From a checkpoint of a small autoregressive pixel model.
Model: 20-pixel images, activation gelu.
Training: adamw at rate 0.0015, 5500 steps, batches of 64.
Data: trained on single printed letters, digits and signs in grey, bent and noisy, 98750 training examples.
Rows from block 7 of a small autoregressive pixel model, named by matrix and row number. Rows with one number belong to one neuron. Each number is 128 + 24 x the weight over its row's rms, rounded and kept within 0 to 255. All counts start at 0. Numbers have three digits each.
Before each neuron's rows are labels from the 100 images, of 14976, where the neuron reaches its highest value: "strongest on" is what is common among them. Only what is clearly more common there than usual is listed. The data: single printed letters, digits and signs in grey, bent and noisy.
# fc1: MLP up (model.blocks.7.mlp.fc1.weight, 512x128), inputs 64-127
# fc2: MLP down (model.blocks.7.mlp.fc2.weight, 128x512, transposed), outputs 64-127

strongest on: dark on light
fc1.345:129087131145157112187141134128129101168145140115115148131114128114070141092119160111099105093135143123157116119128085129106149118154067152124119126136123160121145154106143123110105124133155149
fc2.345:143125165157102142103106161121103136152130129165140102146123100114176105090115150105115110108136135105141121167117117154123124142117130105145184126110141132124153095121130115105010135125110125

strongest on: bold
fc1.448:132081105143105100087181081180153148128147139169134117126115121131091120146133086156147152116089064125119129100162093117129159128099164137151142133131139101165130101132160128137149140135110140
fc2.448:135149141095108089129145109178116129110139132127120140066147108151113123109132136126122116139155138125086139138133142127139168130119171142130130142133097124149135124139181148140148149202154161

strongest on: digit
fc1.183:127139134152144118152133151104126126099075163129109115128120148136140090091141121104121123081113125110153118131164105100125094200116176122088140119161137126079164120128102124117102103079151086
fc2.183:151111184125141137155104144111118105119128122120137108161087090118110150126130133147143156139136135157129134125145112163127097141137106095104126097138165116078111087135078132115098135088131113

strongest on: dark on light; capital
fc1.48:130122124131130133121156098156133078130130124153135146118168092116089114103117122122142140145130090117152164104189129124151179163137149179119155135121124117169124117115145136126153106112088131
fc2.48:118132130144099102098131111153101136135135132115150142087154128130138110123143114090115116155166121129100135095130141129154162105091141131129137163142100159132104157120173149165186116166147121

strongest on: capital
fc1.40:108126109156162168180189136119115131159121137137140091174110124128160116128125128126121113132129110062138137177160134116142107162150129072133110102128151130118168130144104102109089171142145126
fc2.40:109141161119103143117112155123100092163166139131096162095118121158171093162139121084090126124170121080106119138128140134130132118137161104129159191070137132177143154128126176146084129133139131

strongest on: capital
fc1.225:116117142152121125095089161103139112122177133142131125108132139135125116086097111131137144136132139107166100126108144118108132108131106157151101147116107183138131134094135152151096107130166114
fc2.225:137098111158092136069159135119122126133135141119155101109181083095128097132113131110112132159118139135118107131134098140126155142123121118129181180111049121150092102116153124104129112103136129

strongest on: dark on light
fc1.213:143162141143120118135114164147125127148111155186144118107109124151158124114150150065097106129131136104135140149151105145157125136161091097128144123134132101109147151089107123135102102155150129
fc2.213:096147178112129167112133131099073085166171111120166132090093135122162095164114135121102128106128140110101118113144115154161090095140160105141136184103098095165130098106127190128154126116122100

strongest on: capital
fc1.265:071136131147132128152134144089107148190101118122106120136145144097148096160117134110106103117124141143122125130115130161199162148157112063115099141192096155136145127151115078119135120140157127
fc2.265:153145131100142137130130109116075155088141118141136137163129167125117124156094134109093121130154132094111095140133135177129145109124154108120132144119114110146082101134116138185178117130120144

strongest on: bold
fc1.315:153116142119146137134132126168146092139143148150124155153113123159098161117145120148105149112127104117149114151154127117161136119141104108089093121139134119172127115180138154135098171182127139
fc2.315:148103067169149091126144101159162140126095152147194109150173131128122130095127146143153124141110144134163105105153148092104149142092129150141147117158135130127154128108137107122076119108146093

strongest on: dark on light
fc1.361:085108139122136165142109085112129130086118104092100165126116125142142165107113071126114099163123135108150148208103155100156142177087142142104087121140112113152127110186156115174127147150090133
fc2.361:144169148122101094146181127110138108144114125160166117107153136096145119123121148143124136128113147116113111120138123121129115128119151135112118132103135137104094103107131112089255133117123159

strongest on: capital
fc1.344:134112119148129138156199102156107162172148127101084130130129102159098131089146140156125136150126124116132168114163125102153146148147120129139120134097121143143136079145160110101106140113197147
fc2.344:081156167098123134130122133096110093165170119146041186110103137137206097150122138106099126118146141095112151117123122130137111100139151125159151146102130119156136151155120176154138151168123140

strongest on: dark on light
fc1.76:147124129122138112130166112135135138147128127132135127136110127105067134091118136123141129115160138149134136116113101129127140195130088137139188145122130144102152146110109109172106099123146133
fc2.76:191109119141122151111101159112133124082133138143159110125128129153094124103108115127124138121122129143155109208138130148119128133130087110118136124124145141098129110126115123095057123091130134

strongest on: serif
fc1.318:134081167143144125131129144104128090131160131126148133134119092162074168123176143144101147096138095091155100133102092102135162143118124079163124134125106134124109111103157096155145135108141154
fc2.318:163132110163075137108143100145149142103152119066128114124165105081165148150105128135149129177105112145165149092110150124102162152087162121125104153147118135144099118077152143107124144142139105

strongest on: bold
fc1.248:114099121139131107095135107124160128178182098111085104118122147116137107119146167099124145164179124148144195150142135131150104144133139165148155109117136140152172125144131095158092157123134123
fc2.248:166096126118117142110093111099128077144145118094122159106137090120119105087116185160126169167140094164163147165136142129113102108084134159147108112105145123128156128145119111113105148139125149

strongest on: bold
fc1.218:089139137126141125143118144122101120192154154112124086152107143122125115117159126066136125153180158134094144153134129102111127121148150120137156131102155136158173150169110112174105123134142130
fc2.218:153112096143105128101116057138154145094137150115140141149136071122114109101151124150164135128144081178173131155130147116114169124114121158167138079124113150142117139137149121104089118131118140

strongest on: digit
fc1.260:153148124170124095107142136141137145161115148128121133127106116129136151139144129121119174138108110145119120141139179052148136127149156114124147137134145114121140079151090127122104134106163114
fc2.260:121137136111148114115092147086159121119170090099114134114165118140096127135049125134159140165115119139135160117150121123117104146105112143160102141170136102089078200167117124138111108115094141

strongest on: dark on light
fc1.466:137092148161134132119149106162151152146169117112132108116120069147158143078126130114069138149106108096181116162143118108115143096108088139157105157120136110151125098170122107100089142145146090
fc2.466:096120114148091094129151133164131170125112112155158128158150122084137145151101109148163115146090138104126114088152127105100145169121137108122139132145120114127152104129119116087058145106140139

strongest on: capital
fc1.137:111158126174106098124148120133158171137143150116071093143099088127151182108111147101114157114157085082161117134146154078167082166096102127131110140104151112125130130095138153137165141136120121
fc2.137:133142115127160095120118140119158126105121091132131144101179113134132122142091133110151145216108136142107137145113096120115135138104136157133110119143123067135109167128111112104166151149140148

strongest on: bold
fc1.511:109143132126136106124131151111163147180149135111097107116131128117164106127100117106131177136137142092133132158146144104134125121096152151143118151148126157114137142167102124154103163110094085
fc2.511:115101117110153085119144133105167091137144078130127145130136101119127121155100167164141171178152137130117148127163108107087110125094142125155116104125123112121146146163104080135121195114136124

strongest on: bold
fc1.339:136095147122146120143162110130147180160133099126120155122158133144156105138091164134113135133145146118142168122135137081170149110124155131137099116118111140120142146176133122121082155090180097
fc2.339:131154113123130104122133133155142052128152149106119164145105110146112113098154140119097158133120076143145133155154125113100145125129145194144136106135140131133140186146105097128045147130124109

strongest on: dark on light
fc1.445:095104139136107123145094151113129121113113118185134132118098107113113121104095131113121112112143148129152139145151107123136113193132150124185104128140123148179151119164141125117118129167110110
fc2.445:140148117118129164109124129108122152131119137108155133125146141108134147118113119096146108122120136133118134136129126167123107135127127091113187146108133125086107095094111128112214150081123137

strongest on: small letter
fc1.11:108114141148154122155168109104163110093146184126107104159120137166108136135136121089091124134133111094127184158127147136102111140089073117125111145128156142150142134101131126158130168092146180
fc2.11:076094143135115119100140116106101128136132131182130146158130126106182134137129105154163119162099145124130141094102101164134166112107107164133110122110083154132137132106141133141166152140138135

strongest on: dark on light
fc1.481:110084076134080131130143136127144145143118137091129068131096151082142117134154141132142143121142130144121130134122132114120137123174101137124144172170162143115137102094107137113130146179153102
fc2.481:115120134124178137136145131116125079100158129171129136158133090159091114169103146123118148112101120122116119133131115095101120123137116167130113069107129104144126185141135147103058141108124144

strongest on: dark on light
fc1.436:133073128136078154105113115173146112163152151139098110161075133087148122116117105146100146091149141146083103145112143120121167128111170090119135141125147141156118078084129145155152148120148121
fc2.436:119121129123142122137148112090129139127137119113135159141176103196107124141115171112097120111115143077130145052153156150101141154127097119140160138129119112101134146156135143110070099060106141

strongest on: dark on light
fc1.42:164132171135138125131116164153151132153097131138151107150116144139053117108116133145114150124121143166124114116111065096136117139163093095096132129133111163096134141108135138128124150127148089
fc2.42:184127095147166161122115155070138113076133101139177100127133131104141135126115131128139132132111131135161099175130145185096105156135120089146105112124147137095133137113114112096076109095125115

strongest on: dark on light
fc1.178:081121169119125143111129126149139077149114136173110128131092127134107083162170158131139138108135110128161098170153139140108137130130138110120105139122182117158147128189152135136115166134154149
fc2.178:112135126126162113116108135103166091151132167156102161128142120151171126097135142121139119122083099091184106135149163109129150110097147130128120133132164074141158128125142174089125127098140123

strongest on: capital
fc1.154:152085092144114124140175115129148150136103121137069138161119149129187151112170152106144126102119092107150138101117163088130120143138156126110124110141160114132179114154147078128082117125160082
fc2.154:140116101134083129129148152140110161094099113138132155144121120118068139128121082138104154149133154161103164145151123136142110157140122149112119115133139126118145154127095096121005122125104155

strongest on: bold
fc1.341:117139129161167123141136139148127137157140129111106101149102108130139123176124134123104157152207110152121127116129074078171138084113122122157092093107133128144144150165143074157069136099178126
fc2.341:100132128128146143170174141128107121121091096177113121146147135129129124161092127143092074111124149113135150122129082117107146162156115118129140142112117074133127160135123119121093119119140152

strongest on: digit
fc1.482:089071109193113161144114120115140157153164140133076123111106121085160121141123130139127120113117125077109114156131125117102094099157140078149087131102135162148136147135134122106106134100152122
fc2.482:155123096140129110086116124168144190073117119093170104126165083132084138081114118145120149137136118136146165106133149107122153115092120150120147124164081118146094068102153100119110109095122122

strongest on: capital
fc1.138:146124139135130147119159114132116166107139147085144161136149113093096153065130137101150132126094168089125164131146123126110151128126118153095150153123104121157146072137105136122101147169147093
fc2.138:078117134144132118126140164132143118136147130154099171107120084136180109166106131130072120133131086153148128092124077100143154116112117162145145130124138106145166187142143133094067131119145114

strongest on: capital; the character W
fc1.478:160111125144119126123130150109140169145116103158076131150147111116120114104172131118132112110122112109127154131155185114131116130161141115113076126151161136121182124172155108146108126144149098
fc2.478:152127148108119129188116138143112157161134125132116120131091159141142128132133130155128153099175112155132140139141133117112129121147128146094173088119158120140167135147101137129000147097136133

strongest on: dark on light
fc1.143:100132088110112126139153098074105169168110107124094098152123120153117119127147129111144125128097138112119106107136132140174132098153120111139145117121157146140146126099141113148145139116211145
fc2.143:129138132119129093156137129109114139124089122117128138115125143142109159136152119141176129091116116130136109144107134129113116145141149130096118096163128135126135165130107113141226132089129150

strongest on: digit
fc1.259:126105167165107146147135147151161119121134126085142124152109109161158163125116148121185159111124110132113132085151119086129143110117096132137113120118071120137099103109101137126129144140107104
fc2.259:162083077169130099115138130171152143122129125186167118127177108101117130171127130133120100127120131124113096141122133103102122118095124118096167122179152107129089153085153111137152126098162124

strongest on: dark on light
fc1.120:081131122141142115154123140147119122149126131100154092090121139154160189146116108111140145142152099124139105166139108107089120140095154128162101149136110138106066132152131126120136122183102142
fc2.120:160144117139135102118099136070153127092180137098138153084168106106130105127128127144137183168112112141129143110115134149135114071101114136160127146109144122106092117132116117127184125112112129

strongest on: dark on light
fc1.313:110101165149144101148101134147150137124152144104156090118094140140150140109095093096151142117116142109118135141137155127165177139122122093128108129118133131125148137103134149135126134131166154
fc2.313:128138139129138167078107121136134121113140136141127127119168118170144101167116124178157117162128088133129162153122126134124151156101121147128141144128108132110114200144120132144131154122172117

strongest on: small letter
fc1.89:086071147095092167137123100119145080128084138111119131168114083143133165131131090098131128146156133128112118152142133099146119115120147105125129095120092117151150100134151103127146119153166078
fc2.89:125171099157116093138119155120121165134101098128123166123173189110113132129131134143091125098104146091141162090152161155093120145129127106084119162141168107139123100098105124118158116079094129

strongest on: bold
fc1.302:107131128179147119155114148120177103135096175143140141143143143130137138125103142134164138148157107093124080108163090090108100109140126108155086131100128131132128106142126090120088128115128080
fc2.302:105128112142133120157166142138150117142103130159150127156142127124108157182118091152137098102084140130155145108142101126119147167125113139104115130152145073105142124093137108100119132084137104

strongest on: dark on light
fc1.427:158098120108096106129152131146100113182110108162116091158155138149078077120135093121121122112159129148136137130137138129144135137151149134094091145101123128140167133099127121147108128161160154
fc2.427:152140090133072128143129119169109181133102104091140113143121130107092145115122134163153126143121150144109161118104134134138152154150146135091139117113117172095156095134121090092022122150125141

strongest on: bold
fc1.308:119164108151172133124130127125141114128141157133117103140134100152104097071095168167141097176152119112162101126097121127133101103157183131114139142089142137167083092104146122129126102162124099
fc2.308:124122115154111139092114149116108121161173113115155152088188088150122100133115142092125133146115129153151112135157146132136103091121126154146143189098088124103099136102135126119114113122107131

strongest on: bold
fc1.404:122127118116146123118135100107170109159135092150074130137131141139120095151101078086087124142165124143121114141153134097161106111112122113149123116133168117144187163184155103166100132108156140
fc2.404:133118105130147127163129127179118116146181116100094117165131106122169107129114114148128127154158109137152181105127148095111106106148132147120172124131137121147149169144113093147031159139110104

strongest on: dark on light
fc1.372:085097129126148156112097128145140122158145162108134151139109138122143083155176148091158090119154122155120126115135184118146154136150142119138135124069149097144145163180172103159117145095118156
fc2.372:140119098169126147135139135083155130114126162150155089155133117072164128162133124115152138114111103130178144135158147097121129130119122124108165129148155127138137110089139121127079101060091085

strongest on: capital
fc1.366:108133109127134115117132133124152121110116133137106122136139132139117114139154129164103152124116109154159179085173141091141134146087118132093142119163133082126130141101105119123116185127138127
fc2.366:115124099127174113098119103120184115094117113132139123145159133126138135164121129150209140182111138157146120129163113129119124114121137155145123115153143125111082163164099140113161124111125120

strongest on: dark on light
fc1.476:060119153094158134156123093127121121127169130125086136136123121107150149132150134057100105167133137132154166158121178117107106145130131104122121128115113110157145083144146127158123120170110118
fc2.476:196119082111136127121112113104122186117106143087155123134129134099084139082114124143141117120105135114111160152106145158117126131106119150116106130151132144105123091104108116099172121119110126

strongest on: dark on light
fc1.112:109127123110162107148141102094136141147117190141159093128141121104158127149105154117084156108119095149154138130112142120152159157093099104137128105069154134103142138133158161151165128101164096
fc2.112:120184106151117088104118120147125106144083105126123110141129129177121170141142085132145135152120137170132126096113102159144110122076158160162130158165108157175116163113112149133127116148119144

strongest on: bold
fc1.22:133158103106118125116148089101128149117173108142139139134147148144107112135155150144129153153143176128147149123096161128101160102123139125139164124139116109130179147164128148137125139140162151
fc2.22:122142115131101071126147120135173127139126162138111128132133130110111171120147114133156163127081087153158140130156113080149162135107128172109108098147154092118135136132152123070151146107116121

strongest on: bold
fc1.417:116123108143137153111139130104107165160191125105116126173100100141077120088148153115113102120168110102112129167121163102167151150149116150135145156124117126126153108167135110119125122144143184
fc2.417:138105107149139100151176137151172134110120151149150109139152127085080157142092131149141155130094122131149115160139123131127107171109120134101163109154147124103149139112113102099078130072126109

strongest on: dark on light
fc1.472:097121167107148130130170135151111159142139111108122175147127075156136107107134139100135121138158102149132172110104175115150120100096105122161129097094113169138150108114150122108111154162107099
fc2.472:151149114149114115070096149097131135076153193113119065126162167101162137161121098150136122116152112099170130158111141114123155133097109129123158158160156121116097148131115143145171121129127149

strongest on: capital
fc1.150:120117138139112137124083174128119153111082142146107110153125119129133140141147175124112090158122124136163098167127105149163108131171156124120123117132113099105131078166130114116117143095135122
fc2.150:139104151113159153135135113134127135072104120079142111100120132137127113132154156142113137105151159147121147103121104137105111205167131093105136104089077140134105123114121140138210145111122150

strongest on: bold
fc1.207:126127124137130132121126112138147078136104143126157142121111102140092128136156159132057129110148099137137109129123138119166147160135137113151080146120114110157111121120144098150100128178137130
fc2.207:124130087134182077096072143109156141094138140109116139125131147132157162107114114167147161140149088117163155104135127055113128121102144150124090105164143114118136137159091105135105144156132123

strongest on: capital
fc1.197:140085107143143122126164125102153178115214122163089147117144113106113102123143122135095137152134117126144120096117159130135123148136141114123132098162138116084175131146127129109151123133164153
fc2.197:083127119102159099143148113132125147137116113132127118146140138161106138133127130142183104144139114131146124111120148121142152112122128136125140085182133121103136094145122116148192126149136139

strongest on: dark on light
fc1.496:122076105142104129162144144154098146152171150125138125101103108098162093085112132151129110129114100094159106166159166110134104160122124122118141114127140136156131139142119167071095129116179154
fc2.496:116126098147133124136116119158166166117121100066130097140158129140110127109082125106139122143153151126135115119141101131139150107086124142147160155153114127116112054114152107125021128163093139

strongest on: capital
fc1.91:151134141158135123141094144119128099117087121130117120151156151170103131080137137147154122132151117085119113117150073120151090140160116109137090131137117146121128159126084104131091125124151103
fc2.91:165110138140113167113117150097157092117140154125165111136125140095091109118092131132128141138125133133144097178145109149109096129101103103143166142133136140086138140102112097088056136073117096

strongest on: digit
fc1.338:156129143136093114137152149100132139134140123113105139105141149116132153111147135164116155124120090144153152128114134114162126138100108133066131112151142144103136110096103097114097172141122125
fc2.338:147120137119187132151132160118179154105098123128139105153112136125142171123136108136159133121140155119124104145132101109118120126148099122154159095172138138076116127155098086135123120110151100

strongest on: bold; dark on light
fc1.252:117084115148116131123105116123094152156179104109127150104141121112100106092126111139096100162144107084119111118134160122154159123157139135152135155068100125153084093117126149122129143193149124
fc2.252:113114112167156119090137154084145118122157120125128112098213108124156115139100131111094129152129125157133122112159141142103097111087127125168112188117094112156076171123123132130185145081095117

strongest on: capital
fc1.406:117077116128138107153107137166127099072113123159130135135125115135129158081138139127127163099104120123145168150135148117135112127123098131104092110111121106108157101129175127095129140120142131
fc2.406:145148114118156119127146135139131156144132117150155128171074153122129170147141155138158158123073176131123138118120124142141107124140153121118166095151131137088134113105084127106189142100121105

strongest on: dark on light; bold
fc1.64:090136113127132115141126127155122126135129164134117131120101128067124125106158150124095151123170068138158150161109120123144134136127132126142096159100141145120162111163142087154079133182150121
fc2.64:137117130105139132126110135106089133157108072088114120133136150117147105150101144152120115151191137098097180114121130124106094124151153116124153146119131155150118123149102107192130151134120115

strongest on: dark on light
fc1.83:148110115126108145166158143129118116207147141086110148145144130115101109109103195175114140127151122123108172139141171165137101120166110134136114105131101167133141145132092123135119147139113108
fc2.83:128109171120116151160137167118085144134116139112096135130105158150104107110120115133101111085183175119082104157142108158156102113155094104118163134108097143152117117138131129133115099150120129

strongest on: dark on light
fc1.51:127062147116152148089133114124110092137163125180127125161108132152128129168120144119082096139168120161138131142120160120167140081155134108115121119094133120139156131126151088119128147116198131
fc2.51:113078094141157098146121100129145152128137135111137109150130122113112146116132112171139149139131112155155140137118130104096143117112119138112068085177164104125148177136137091133043131081134117